From a checkpoint of a small segmentation model.
Model: 16.9M parameters, encoder norm layernorm, encoder activation gelu, encoder layers 8, encoder width 384, decoder activation relu, decoder widths [32, 64, 96, 128].
Training: adamw at rate 0.00054, 7100 steps, held-out accuracy 99%.
Rows from block 7 of the encoder of a small segmentation model, named by matrix and row number. Rows with one number belong to one neuron. Each number is 500 + 50 x the weight over its row's rms, rounded and kept within 0 to 999. All counts start at 0. Numbers have three digits each. After the name is the row's rms in percent of the matrix's.
Before each neuron's rows are labels from the 100 images, of 14976, where the neuron reaches its highest value: "responds to" is what is common among them. Only what is clearly more common there than usual is listed. The data: scattered letters and digits in many colours.
# fc1: MLP up (encoder.blocks.7.mlp.fc1.weight, 1536x384), inputs 192-383
# fc2: MLP down (encoder.blocks.7.mlp.fc2.weight, 384x1536, transposed), outputs 192-383

responds to: the character G
fc1.355 098:394382574459488423538524509583510609363489511543435458563607513529479520466530571526475542493531528517450436482467609443477597547526578494491504515418487480362453476515485473522475466446467547543526511428527531510410439462484609577501583437503542559547427520527536532500531589533530537442493527552453501506488473465522489542457550509461524556535473433509439535534510499523497407523433565460593443453440523471456532562556427498558588459482496464429459518469543580513503530475480424509535447469448501536513540596516468420558574461502468511599514558479525567539574443528559504577
fc2.355 105:530591494487452480503455503410491477565659474530558591522401408519436497598393495485537446485496529516533489570577431509475516451469582456533590513547471418464471505488511495534545467480493442513385403520483494486505556558526441489520483502537480463447435493421462440439550441426582456486392465478456523500478487451546471518509455497539462386557470517472496447516543542390488641498524443541437588544486448457554553481450510500460406533489432493467618544500452558533503509600551565533449610535512483385499501507462487485430552552541508525491488463567568478430480519428477527465

responds to: the character K
fc1.607 094:443460431541416410439500391456480525452495533532513603509548533555549488530513573549479529537507501509468608460509485552559606452571416475537567424497379467428424540570529487486540500498505419496523659485500546469482450486484532472506529499557459475528496531416507456428406577506447485473443576531491494494469490459503511519509509589491465460532472540463579571486455432570458440430536552505500453571608526371539549489532521529460486530407550486563532520451554522508483550498447505437507479529501659522533457528560479450541535375458537521556579445477423593556512510528509495448
fc2.607 085:527560441518446537584498559481468493592424476526548482539468452502395500544497501487559520486465498538472472498515428478493485468424485479554554502514474502590534581491531539488515464496405409417538416475531502514468561511524449501497464517470520482395538537525478500562497480507567531477435507488513507416399494484457534500541531430555413542591530485565546559496534495471521567493575435583514495480575502519633515531532551540522366543439459455468530442442474551519508526502611378505668601499474503386491409483469499434500537517619476547439402460445505520473502504526510531496

responds to: count: one
fc1.288 096:391476463457513526429434451555500475455513549464430467505532445560467521470557530608461530516586589440444486468508588427504583513518538504445562505407469450432516513506444500574564515562556529542457534464464459494441523527465548584503474495512448552440485496486499515448494577544474475513475522447489488504392474562497534468463531541497423460482474422479485461516400494500443446503504521535518451505457600431491618492579470482507501523473543474519467511534565542507495515471503555489605435472510433620477465633432444517567535401480521479544450534563523600568578424556562483533
fc2.288 079:505557547501500506469494516521450488511587468573494543531530517492425471484415546440515579576476431478443487510465384483553462548458573514525455454495485499543476480526494522534543536483451435534602517484556495438436529566503551499450434450458578481449467584493523430524522416533513538510443465386448526459545523484401573447566533444554426501485509540514397572475514541459569541441491487481508532548477427467523439417436500451557408530422409530515519449516470536412456480515598444577504561567489660456602450449513470554513477525598450516424554508425464557461652494558493547455

responds to: count: one
fc1.381 050:531438465502521429480456539431450498525547512566552555467475545574506521539541565491527458522570452466502533500509601618553399421523450434418572488514451539496500560634506571498535533480480487551518522564473488554434537484551533456559421587537463441532489537534429552561405495497515507481545562501572591546445482470597479445564531387438519591456531585527469509491381468458460559499531565528451441428510571430480535502532456552412453436552563508448518402507489452489446559478507553402426511524479453480547558582462564505559454547407500527481510483597541544521575481518467504542
fc2.381 040:566575505579453537554539469529524550495514500386538665437533512522453485575432489546540555527533578568465501497505475525528548542482556431464571556482578475479473432557491614456516550430511491519416498433503524506503481488523497473381514499503481568456534530499515526490509428460501565470547454546599503449449461563510399500494477557560532488437525474468505514560564552517480478519479543446446558452554498503529523588558477460454497469453541422572517491438465556515482452489433542517549534447485515603440498507522483496586457459485568509478498532445553441504520495531533455519

responds to: count: six
fc1.589 087:473475570610503482356518423491526474463515489450416507514529495550454530474541476484493547535567566602487460483497439468493544450536485561405570578366564398435514463521514511490507596471490455505393523493505506511545448517448583491405551549514545522447461531400445542502436566466539513518487512541492559571511511458507472506400478607588479384526420453515536489471464457525504460471516507406473461526490520453517545551515548532483487451476532463597461492481469477544513435483445544515560458574586536571450426504565433449473575466535478494519504540551454467640549494426514435509
fc2.589 061:483628500439468524476486504525397569514465430573553489464475406485449488426419474484529484567499479393446514537524453478494369470487467523474555491520462492549524566576477534568518455482485482548550604500505430462535544531485533545556481516469518420529511561541443516458566464478548470484552440544544540412452481481540510470593476470524470550527500489415536568534491495424539554514541532589568522528495505449587500426533547498518335519499483521432494498458483521461479479511549536590530534481476528366487478632450529471477474572588521544458420438535523468401529464529458564519

responds to: the character W; the character M
fc1.278 111:496483458480533466469493439528476412489433580483455495521545501516570495511512540525462531495501486522529523486449558629472550486485443500498492492422491539413486435516532579480505547557471457489433569574448542537519442488463567500482503440468438472513517543488584517533550600410396576489569466506419448455616493582512456473437463555460507501537535469532550580451496521560449400493398617496481473541505464459528477560533459513468527477492505494535536535520593504594483505484380508485485332496560554524531453519566584439475520373443441453626490525493493476508528549575538510535
fc2.278 117:540608481488488488495561492495504465531458471546489483528470517492491503391592540465462561524529439554523478527486466524586448401451484446493523500460410512520452531531447537518547514526496453410427503438457518517538575516581538477547511492478473427492528552530578481489569509423532497560504578509422475581497470567554507496381484520517477431679514577488532574498489548536563462453529474561572458477450489456527465438460558491522515576554459503551518431418490505581496553452559477559505535457460471505577529507553464476424411488449487515557417509518540512479500509562383555488

responds to: the character X
fc1.506 113:437495501528488364437554487496523476472537552509513461431486472531543486566499510524489517480536469554509540510652544434496608532591513380434487425503451421490533499486415521614468482618516487523449480403601523404514580544612406488551539531532502461442546515435567468574403539472438399501460517455415523571436565565514523512465481565446387457439420516480469419504465477524427472504476482506495505553510515462522606500516495451538466592492525526491542475527487497506471515471494467435485524496531513544451477539542470519572501389424534483521452419496488527530467413558490462488
fc2.506 112:474539589435528481518538461522560457488415462608395405573533478520468456458579505421504516493459487409501452461497560526463429424446426431494449578455542564543458490501448568368504453515482421489560577514554490506511525476452475564441501467474553434497511544498494540491580413456540497533524493507508556525538513452459509461477526569512495477464463455480591530500638527523559500519516508596567533443451489513462533452520564539569520443540503558457504500447490540543491501552522472540510464454468414483532524578567535411435496540486472476565434589563594481525576533543515487578

responds to: count: six; the character M
fc1.640 053:401429507529453551520519502573551511549418504466493454532472449454511572454418510554518466419566441486518476569507497355507514493569475573417522547456556461458482473531555496492507556435421560480528550511524442485488523520462511434439581413458484590518422578427543490547533569589579510503468443500544469496485475528471429454424495485541439486571420468521479491587558547604454523591448480464431504552584541486448494522536530527484535580497467488558524522469534540562562526486551515536503568516530481456550542528568539494512593554422511471372538393466460416546523451490428468591
fc2.640 038:570516511374518469483517547507436468484528478462521487512526494517528436537550484483446477479515383446470499528487468439512502476569464466529472532502471546477470484490521460467531392543460530444489483528473517530547455581557470473533478550499455392378443465401455535436556540523535562560542621485487531493623431513527456418492416542510441598554416562476490462471551530547463519498462486517542492484434550488537543503458557492545398464574586548438578477498522436506460506404554467509475486475445459502441407491519414483378450434541440428517420524472554539521452542505523594563

responds to: the character M; the character W
fc1.365 101:376496496535509531485547516472385517555467522422545502486595472594556496529541449470542507470503511545510493471519648480482533489540430394396520478432548460476510510538518575437431542567475481615446460553598475527454457543457505566454503560562436541549490551528586458494419513508383429487557530461433378479537461563567511438540510557498462481464429457567570500497499485486437525519485561472517469531495570410491625519511476553550466552505566544523442546534473438555537496528448520428479531448541475511501568476583531529535523459418499452560528511419429504566485471486541472523
fc2.365 097:588499543534497546486529500530528541531482556429468586494571594492467516450581492425550445515437544511482482518550386481497459510582507531525431508448542549542535527401500600428491531465491492465574485433385483492525516459496543541523503439559557534437602615524457527595546566494440506540380442452500506527509486524522509469541530424488538416548564617520458544500446529492477491569507530454509491503596486569519399477488474499457501524564432447454541456573471514531466505428497455475512495497464497473548433332499599507526462469435541466422550534509456518539564487476512583480

responds to: the character X
fc1.665 086:492495509495470529544519441495509523545422527419493577412467522489580492475493498465521511521498465548501565483460515406521531521461484513466435428407527477511496477527526541423501558548519596499570435507431553500507433497484450453477558528499419473530587514568581494501490454495530488493492591527496444470534499464519459490493487581446453443551408468485544527562472411524493435475514438503541451496534528504543634572493534552503548538562597535514375483450512503458502446522516588477563482454541521486493569464505552504459474483533530642534534597441516537531458509508510516496
fc2.665 070:536598544488504579592498523477407520555549519490587570502509483435519510528480496450488386493504560509506474495426342429530413510405500515519615485595493502538513516504505616531515527435513584473535469426503530530480542545470502495483463531487453500446481533481464520369575484496502480414451456518473510518534487497566492464543516445489515583485499552506497461497485529433541609448488458540423569545514452449532448508446477539450430461468403505497554516452516467504455491563536553569619508587498500457521561459460513500492418538568450576488513527533480498529491545502502604435

responds to: count: one
fc1.444 098:464436413563542490460413409431476528410515468479400520456437410585533452523521489479446497462439442588475518471503529479528561500447535446411403456434480469388494496526450539510459544577469529488418437562507572518560432490421521444542527595586371454502472475513518481599468535462441510524424521563491486489542472498489478545406552568511535368467504513500543530528512465608445485476453493464522499502428508498401525513575434507483530457541536482490433479577542498496441555489480508460496436505537480541563505465580524455494431511472513446536513576486526524511523489469497427513
fc2.444 090:515588533431457509555488518463522514542511530585452415483509485439422560483397479484586475521545502444509446526499428514495463556525529521528478432558474483598468537447503502577544470405559472530537506461502515476440612498541509553555410513493553485435598544517485501499546428478507530459463428469499551509539506513500502503579518478418467469507486523546434446488520514430536580444543459524559570517553502486520515482407552484500409531470412484534581453474464551480498479495560600577541519522468448472570477518411487521437537564555493524428515404484524482477439508521452603474

responds to: the character K; largest: K
fc1.668 111:512515519480509605436471496535471448515460446476523627469508477517534515402536473516464580559491538551485537427528555488483496432506541506452404521401521549428541488559466503428522471543481569555502509589454475499527449464390464542480627466556445516535492493546560528479496498563518551483474480541468457497402477544451502490516468542520458379522488455433482485479475451491511465450472507507538440458476463473551586500532513485492535489543647513528375597572540455471496490544524564486439582471458453478437510515565606506491481486503502582519522565426441511522501477440520468512
fc2.668 132:537542456470500428545470532503486567452544482542517544503378450495460545524402514442544503485514582447507420521519311520527573572470424537478613530601527463435440452459492547628557510412472460533487516454497464466414494484594537472519429476465470454485474557453420529490525434455440489560375450564499569413634538475515527527403509512475513555442532474546508494561496528505496569514456456470495471535549521532548471455570462508517460476387443547451553451462484562494514527510512510522642481513488597420484552538446541465516525504483525463482549467603536456486507523450545468507

responds to: the character D
fc1.581 107:495368486511549485503507453569456489438530447518525447486603495469549436497583589464368490608546512463476518440434528511451515589508491482449527465416463547490469446467542485557506513457440565472513517452514565519485505492547587549480557491470484507569490535547604531480512648506467567449494566537523487428563514507511522450493461538508553555546463543537479519503481453532536411495389631494556412434446500522493432592564458582509582490402542458472509509448603538591503513515448422527514406501536529526520520539509484465537472464490443471571525433551478609584574561560463534541
fc2.581 122:522606524445479416502544530418503535527541495474433557463440529559504554521470414522587545459504546511579451544600556549559549464465541443457529563504523413467510476419474582533479458489534457483473435547490444495479516512508434518539522504494505462461460571533421494537571432381559452536389479551470508546463492464488464582432485531468477419527453412455596432548565536448470591550499425492492573545552522519522559479384525505475428450543455550467465542505387533523540520501571527440561581447431468403482545501466552422420551547407529479494525532562512426444454462417536466521

responds to: the character K
fc1.462 101:530476450457569546525525465543506525493431488386531595438567561479563488439531417473463569593509452422427585461512497436502518446466387452523531449492482491499534495498523518426418575445557554491553508500453484519533467522476381436422495520498479537559467475510562557460504498556540539489500481571514474470524528503472426448484394526509468505550435519417577506554532390529516457491527538532464493434488523558531502555548524537526565491518542476506365570483528427469537471520487542471447462464514477544487536496532566597472491530493598524469476592480495499473518479477536561437
fc2.462 105:528582512511490514510480518455477504459489490520498410507340405535438547474530515446523445422454553615509427464446338463544486567457469551507465487572495496488538458493477539522588467539470534483531504453526560581568560451531527519533498525470506451413498555511452494593519442467456523465417497525449559492493469506517459531464576497459479483608520536527465436472523582509511560531520393449543554539616526474519522548507532494487391409535519508541547452533451525419516573440587476575705494571497514384517430556426462398426475575591513531501536466524414456491481458473541524493

responds to: count: six
fc1.764 051:469536504555523561546457494556515503597501580504501571563434523434426527518498482542444455440504559587476534388545541536427565402500493508507479539516455465551521540391489475524485531531391468504436526499416497498542589446468567581424524480500468441501520487460486460476496498535536466542479534549455573434632530528457481433411422508424514486576444422534453474426491562470464502605479534529467581408534430471490593436475494534538510406447492578518460499524455532597549430460462473498433492457463539532420492511450475409554435444468559443500494551525503570548556492576451443528
fc2.764 035:530553532535478490549543487498528572415442520525508375488546573531533486492499528486522582486482542477547491536540566517450421506488444441545457500495469483452413556490443529488495409484466513485531455441521516426528452487567497469520482495519470603427549485500480490572461614410506406592610466518492540462565494506491478489574406478547486538458543504447581471433483524499509618547543485545446431524467565440489485584454478463473512545592504529410546506502471441490539570557505465545475439448518466494508538558421456581464429529443520526558585559500525411455554461562519621384

responds to: the character M
fc1.17 109:456508443531573468445485448482441437565548567493545462503526510493493434546558477531479549520468483584581499523484586395448549434542482464438515530456413451486553520481476541448461564643452484506403481516554472475492473506487408501480530586556397530521469485559567501480346607401504406478584607398452386487415417449466490476575505603427503418506394483523523477500482472528464508489459481533504471562520558389504606455451488545575508493570655478468493571436480452570505418523451585429482519476521502492508588473639468565513521491479535493496478578445441470504457421540542437473
fc2.17 110:522483617562518433597499545517610484454527541508535510487572624470535527496583471499500418526498500460491552459478472528443416565549544669492563550482530532512546522532482613451479560450550502509547518486439470492500454501505494476549534487445611587411545597486520518547525464516445541500458448482503529564497499486535438528499550389451550497361513592512465489482467513565477528501497554522434539570544409584482386495497524502482461505539438552540516505532458490443526532523528520456473488473485443492438493414472492506537534509454424478523417546511439521530577558501553638491

responds to: the character M; the character W
fc1.77 102:532499494489535543499480520554367535421504576496520604461563588542594526356495488488466588493510509466554478551508530495521561488556497545513561488523497498511477496493495560469487561502488632499488464558438443557496416456417465543441493441393390484468501560489487591540461539444438438482431463567450470545533495587523505529426465530473545480474536472340534530472460524554477414488451548514561496491537576508483528549457500519437567468573562575584412515587557471489543422485510518480506471441498522519515496472514551512476454432435522543593601584517437483536545576484484513525
fc2.77 115:572426462541558524562624484494432626425437605404475538430488554502547557494551463485508517513493470597510505511479516488503510461506477544446459519564456539484566571552473605501403495567529546482460488519454511513488412486436499547528530539429516517528529648550488551616532520425480524530449459498538381662458465558512484539444548493515534397505520557422489490460418566515440470555428524490528503480502587485491486583502422525448532435529531469472433487527547475537488518458511468449530408473459540548499573424511548474578505478478582514584449494510399543484502468472556413546

responds to: the character W; the character N; the character V
fc1.259 095:539412517555479463446436456513489549487390489419511608451547502494626508426543540486510504594545561535534513536570496507515472510546460453505524503551486470527496471668441516573471528530484492464436539518475582535472414531459398431519460504528376468591554544494466498552340536463489469482518591493512467527526500497465468466474420616463408435520453437478512541470487428554460438474505498469531466507596577437520602559476534505433561518529600476518431547546556489514499460556481587486586446549548558542456552466515511529495512418437521591513539492468458549555464551480572504454
fc2.259 091:488563480504480440567611517487379589519488537522528425499484455496549524489419475481511464400513470493478418486417364430475564478393518460426523447559465519503540518431482554559501452487496517511477482503506533520451560510552564481517434548489401445426508506530419484389519531374601449471423475511469516453556469501447459462559523510548466504592482464536516545543458544475514574479506502544490558519525433461556525515519486536553427510483448466450495507457462518543513510558558482535593411487493465452510635562477496428403492473567497533506385481530506460419512493470551564495

responds to: count: one
fc1.280 096:543465558554479461408530440515508441374565526408477537473534526603558465508590496523386568459547539506461536510548549502549580472597516463491500536523472397406551478510450554501490537509485551521470556500511536431548495564481513566465555452442435501502451518449534494463474549443446432515472545474434519553485508508452484461385501503523507491483480446449559469468496406558474432556400581450485410569552506447478487538559395531518565556479535459465563514533504456526473504471411536438463417488514560602487488512522509469595535472343583465599453424505473554539522543510473418481
fc2.280 051:490502543460507528557467501439472479476553464542489600484499438481452514603481448411503478499519546509504512501539426488401443457483491446473504508577483511507506391495495609530484466602510510534563472492562469433526439531508447544526586517554414523601454597529534567498554493563482474408522456438461450492510558520539489534440389440490518503443479498448522445510502487443451559475461569563485576489542430534602519559594496527423418538416571456513579529531442538496381499482501520470466492564527523427449492451462535463553431441550533552517545552428488568535580547576509475454

responds to: count: six; the character N
fc1.310 111:454510463586547460349509380519502465524396504535470530442542490508521420467519518522437483574577543469427547483573490514488510441484437535479417450476538433440497495590444481565430559561523493450418591590467544552648451504511512477504518571520437432576542485452443488468462567530403482408460547551503519596607544531544507487407504616572442452524542528546601531522531467579491477449533527503445440529516477475493465578539421587506529500513594473568566519472478451561470453456400497472529433550553593531541475514540529468463495440492437506598540518498455517558592534522518493514
fc2.310 128:525623458485479490599522547456459528581519528508544435522445497524468579489441518457597531440458478526528423565442447487557588454467457517544575472582461459518522522458523471500542451461499393506545442524481475508396576480526512452503457506482545514469471432486484482543562430398535547541455498477456483487526460467585442521537510503477492459624456497504507447528476571405497600505598390465510526441524497471507555481385583446553412498481446540506518436430416488441512553456576497512523507483461472436495556517486392439363536568553602497443530462531566401427501451464504513504

responds to: the character K; the character E; the character F
fc1.128 107:511449583556474504453361469501526491542551448449535548399489458447582449434534500454461633500563476483468546456566454598462496505473440472404532526404492436538547433472542498487451647538421550504464482516447511530530471461528444464416514556488478439489523507447520487403440481398514470532474503531493452493525528515468492427466438618583471508509421484461533508444475435555539498426542572496503472572574453541489552578452554517505558455536551490541487466461506458574474404508456631479511494568567555491510522502475544541457511533458524441552452632578472496513475523439512463484
fc2.128 122:569570492498499403513595537489448577507384536564504448509456474575497606423519512557529480439521468602501431538453354407529573545449551524496432463526422473502510517471457530584594372515575512554548528455527476460520559526591548543568485555486508457390549521534462480524457527456507508542376523448478476473432491513563494532454575521525476411532425483523454430542395589578492495555516438521519511522532524445566563499495474456430434495492457523467486484536468535432487543407530441507633472488464440518532516576411438502451521530534528549394511438596506473474521435515571508505

responds to: the character X
fc1.714 122:476487632566493451499558529526625486499446486522449518478487474448492484553544506510433468538499454425466573507525443478451455625539553534454467469494578474467510439540449475566505566468478514505411496468526510494541556576609513487501442515516482478489569510380541449483515466498505466479446454443516546581524480459463490444444504574502357381538504424568481502468567516508563543521476457490431505606425491437547494517497516506505521585542453473481520558474452516474528439471472480493595504595613559541457507501481475574471526546501441601522416493465528533504562507471475527486
fc2.714 135:492484446446536510503632490552531456458490593466516466475475537532523487502429509453486469414459520553504443548467520446496533358527378457508532513486479457490524518461576394395456566562554495428599488486472485522472445444469449489417536514608473506535417398592466548543445510474511496547477507505446477524482544531568465537500495488483592521497485537521553511579447509518511483582529564565527441433454512533511421446544501505467567407502499487553553441471547491544476506519489491439373552409452472516541476511523525463507446449465515429532538544590476487514549509575521460574

responds to: count: six
fc1.515 050:477482530551542431597568565461528556466424456526472473448510552491543579514508482415556597514463530565543487425510462458449529543507544518517408442457486542571542480498470464518487436454532424507475427431515507512561564553404540524443511525491473506524487478526474496390505565572463517578458528402574542516447464495518521448411464468445560384506449398509536448504526471499452522544463549477572526470435434476563537467462507512553454550544518434545571549458589511571466451421505608468453446543483498454553507462526504550446504423479481599555493539505537501556418513447429453468
fc2.515 042:485533492511417552507496472583450480422531541539524409451478493446449552548533482530400551521439511461485484508615457474444401470483558563550501436494455508448520469508487489536492595487590523466538525569514553457582489559511428464532443527487508431420465526530550452516509556493502517524524555612461578539566432514506526515463547561459519517476508487522531474473616477443531472465419480544585471464467591515510506425491468580563471429509480526460522428473570520457459497491491548506552500446488495474509454481497474439421570538532525464474409440493443568552484521492492523476

responds to: count: one
fc1.284 086:392465399563463451492464473537546472495443476478545506526528527509473479525524555471432526457479429488475497481535546524527584561595409567472537465479440466420493561519472491511524573601497419441463578447426474470511479533516464443499481480451444484500447502399511450462350525534420403528505582495433541427455515505486580502405513636454461483436495404526502580474531482533493481512422566521564397573562526526525543451574519556555538518485590549538483503490503493522461503443527501499496465476533598509562485596545489487609487476435508496539525499542412499502514550509612418519
fc2.284 060:540573528436490554581434536497450480495502404524604460502494494488501524513408487478546546524507523546531469493474429412444475440436579420556486541534497566526478566560479495486530401514510477556569500428505501475436549560509443545582494478533563498442494494543490527521539483446508542517520541520557524487428521469476517510578541425521425635504469494457421473489530556499439563475507507548591500553528456521517511477499542516533334491402441382446555545532482521466424464507593499614539561450506560337429483538470455419552525578612378563461539439421534547489528513486505533444

responds to: the character D
fc1.661 094:580530515485503516487453492513410442528514508521518577488514468515538504507535504446549537581448458531518490571515509468475573467462409532513476439557464569512556376431392581477517453484460592574532439544496546467621506590440462453435533561404416530565429568459603470477503492474419422443447475522430413512590497484485475517438497505494454466474472538450434461457496488469475535386430505494398546514504470427495593496488497485434478518522558535551478569568511458456518461492451583502480577556585524490526488489527567486497488404524501595532582466481393491483579530563438469431
fc2.661 087:552578491389502553511457535475518490513556431533537518483479510461469460538425481410493522549503527503479452469538413511434347476406457489523478494593558549580490454448513576496467482396535546468497498492459481505518507509554422477462493492443452467495524577525531458548558475542476493447483420558536500525613548546528483483533451507519521563484546507513493435482541545455507563486470479581484562464510437515551469499433475504468436495453488521486503450525484528582500470565607475591481571492492507363533432412495613513415415584533448519432620557494476493504520548472457458485

responds to: the character X
fc1.299 093:481440566532486426533471457486527509496484525440427477435478475509542572558615486469473525456497453455523515493472572566539494566588491508415553463423493479470554459522524513530468598482473643489450503526539529483502449481543430495470444532414390556522540508408590512489561526432449433558443492465429525512571447602537485454480531581441479392452513397441506501490613450508572484546516494403513532567526567467541504529523557545528476475585529508492491457560475487442519559526486575440548532476537445596525505525511510561488486460446529515641453532481457512533552474405466445539
fc2.299 085:499573458466484610473384533464435545493543429494595464526511459463428493448385550480534459502510553498467514421411427416454545450350620489533427518516449522507483503549490540572545437437452464513514488483482496456465558503522535502548513476480551470432420508506493495480497480569561522477503474514510551423550482502484466449576498449554507673469500550541443566485451609434500539476466534514541579434463405558481472528478431475515353542396466474521571565532509579464441507562550394604439442506471545396527501496454522409460580514611492533426503485495528467459453506509552557461

responds to: count: one; count: two
fc1.742 113:429407527514528458445533452564431542480509468372510497482646508478615466493548535598490492562457454529473531472459500542489502585544492525484546406419495572536558499563529521608488486539489468578483535531513548504551456530587529557592521525581483456532516560521599489468390559533386496435493600435492457515488465575540472443466473493452462431448470482527456504418429444576466441467542492416510402507559567410532565592516495447556488516552590487483464500502489406506457479472444457429559431469519557491464498522540457502539520440489491503490467432468398600547545485530502551456
fc2.742 110:472568518533527547530467533483639534467572604493489441480425488505421501547522471486486538466482587425539453536444517484469478531439476536499567478512604486523564519433546598528512533499493536511566470483436420455523506468517524451503482446539476571474522588443543492452526492540543524553463446450548543473599518576457527548523484419423478562466629474507389524510498555421502542562454477509438556491521465569516394369535517473513399549558360520401479402601471519429514555536502512454471492477495436548496450509495515505515542428507560416504366437505573481497495563524441434560

responds to: count: one
fc1.513 048:446508607486409527495566547427538459402554527526428462449514461530454532439486548526432467482571573497559464515497509571433480480432431518436576466527548492437504448559544603507563475528477590593471585476480427547520521595531523462464468522472457411528490463480540444452551480508434475505448488487604548498477531512537491542489551436489503514510426408555468585541457404468475523523546479503535455521513491446519585567453559532537546579402508574547499545444489535504551500509483513498507508386577397511477506413532590460489539490536408475488603419436413542408514522563436512571
fc2.513 037:533532457417507513450477519567491413489656495515465404570546473444480439561457410470471606470464442451522546518541552397475467512563612488538546531466463487429505455616520580539542612500534558405513491509529512458396515484577475513515483455429468474416451593501542515505450473479501504523483510576474536451561484558457496439556510433447479576401518476562608514440430493466536532476485480522502519513452560464572560443463456493548374481432486442548506455492457559514362555497533585494578465449516468493421443509543481498430435602549420482455560542480574527567549504405505497473

responds to: the character M; the character W; largest: M
fc1.586 116:445470444525485492530595453494469427465475556450483546493601490592577578519506481454526488456492441547473531569481591587582590475598438426480464483462504427403504461508499542435448561579558477590442477617541497460482428585421544493463477490551388497546467556474572506420522494459456447466574521460439497553503435581562480509506483564473502400479445462518557567430543523465446456494501584500560453531569530373537512509525463446502524512485560482565531586494483446503475479491513518459400501537483581491539522546569542513479500380362599490610548469495435479511474469471525494520
fc2.586 123:536521387563544493545546545482435521438379593541511545472597593514527513527517505523480503410483437565521441601529570446434582561507486449573491573522487499476425582470526612427486528503579485407507454431455461475445521513426554477523455520514468510520551611575485592519471603558506439543445498550499493533344559524529502501479464545470544401497519484535575540545447566539506416565449574535555508406545528483533507505574462543397541495543508521516479508472589603553557528451486452489485421454453403519471544520487538428490475412420524520502498486525449429426423516472520472494

responds to: the character X
fc1.747 122:415483463603576436499473491458559477515522419504490464440502448505499465575508477510526500489486385599460546491496536365518560625494495468408580478470498462457520501461540530550511563593457468557496488500515502458557513565581491477539502577510514475447421513386536480360462559522482486432589538456477487428479514466449525454481519507512456487482422503587503403466541509455468540482510505457412483502489501403535504494529459507571490546522524496418532507474494464461508481502487507529486561501509524492455505593549458466509588521520523513446376471498526497455582412507527459513
fc2.747 142:545456566469514487511457451568499576499487489454444584517520474494514472445570519459504556479453575488482434463540541556444435461516404501460482507440501543533537487512462555489522504468453509459467483460438552522486420466448485604501572433440543491557562555598526532559544590485470468523356454522502497605465530595558418545415439511511532402476544420446472604489452452537506474527431529514512452482566602575470486520560517602382466447548543503486451481533555509540470508518547497478583426502517495460541495471491566470488536509466503531587481530587481484559492530508534495552

responds to: the character K
fc1.479 090:494458460532523512498573468555450370496435460387546547510474489553552514363543542487449541501459540521489559512472560457486485456533481514506577506468533509438538488594541492446465550452552452538562510495545539541488499451405442452492567467514422510524434561486548587497479550545512604481519519533496494485435469548586490465463475502541514479567476439454465498420438493538456438517505520466549397383452457494515547500556539543547532427500591513539386539454579411457505529429484536417558507413511448498436533549562490499485434457548467509474438543505521547616538516486432389557
fc2.479 069:497563449503474457511432502515464493518479490506579498531475468443428466514414536420600513516509511504469458444560391523523468555461375472541490455544482524536512481511514503536516474487525476383486494483474542519489531494611526498521430481495493462473512545482482456434501548537557500443356461474498539468563480486498494453521524492495521501534536511508549592457589582449565627515505468588507529523548448519602513498470523523507415525423419470497563455426461500544488451570577506609611569521513497375583445547503575470531531500557480551508503460486493469512526487507551483535

responds to: the character G
fc1.734 094:518450413468569527421523475520509417431515467420466571494525489550451545515549506460461551540586418471450547536513491433441531513545543515495509474480575478434533550490457556501560575439581533509421466451545508458573557548567518411481508403501553526461518523454535548430573526503526477506451501490491553523465529546504554458448463508466411434473526493519521512516509476498487352468468462462546422481396427486527467499643466544514572464518485550484411508512540462497534487519501469501552540458522555535508494469593544504568529449446553521554445559534527538553500469430408539466
fc2.734 096:449543531520459593509408503525563498500481480505452445571581542465464521495496514536489422545469483548538505504441564531426467504473611496540414470496507552593465595609414546522475474521441510530538476515454492529507550512452520549508567516518630531542481539545489434526449505535435482446616535406526462479475515501443535506562520455502535574556441518504441414517548524515584490480493487510554494511447446484516481430479507527498489554506498534474536473548538499469507523527540424614450456563498558531484409457505486467436488582574451520468506514430505508529492521543522606495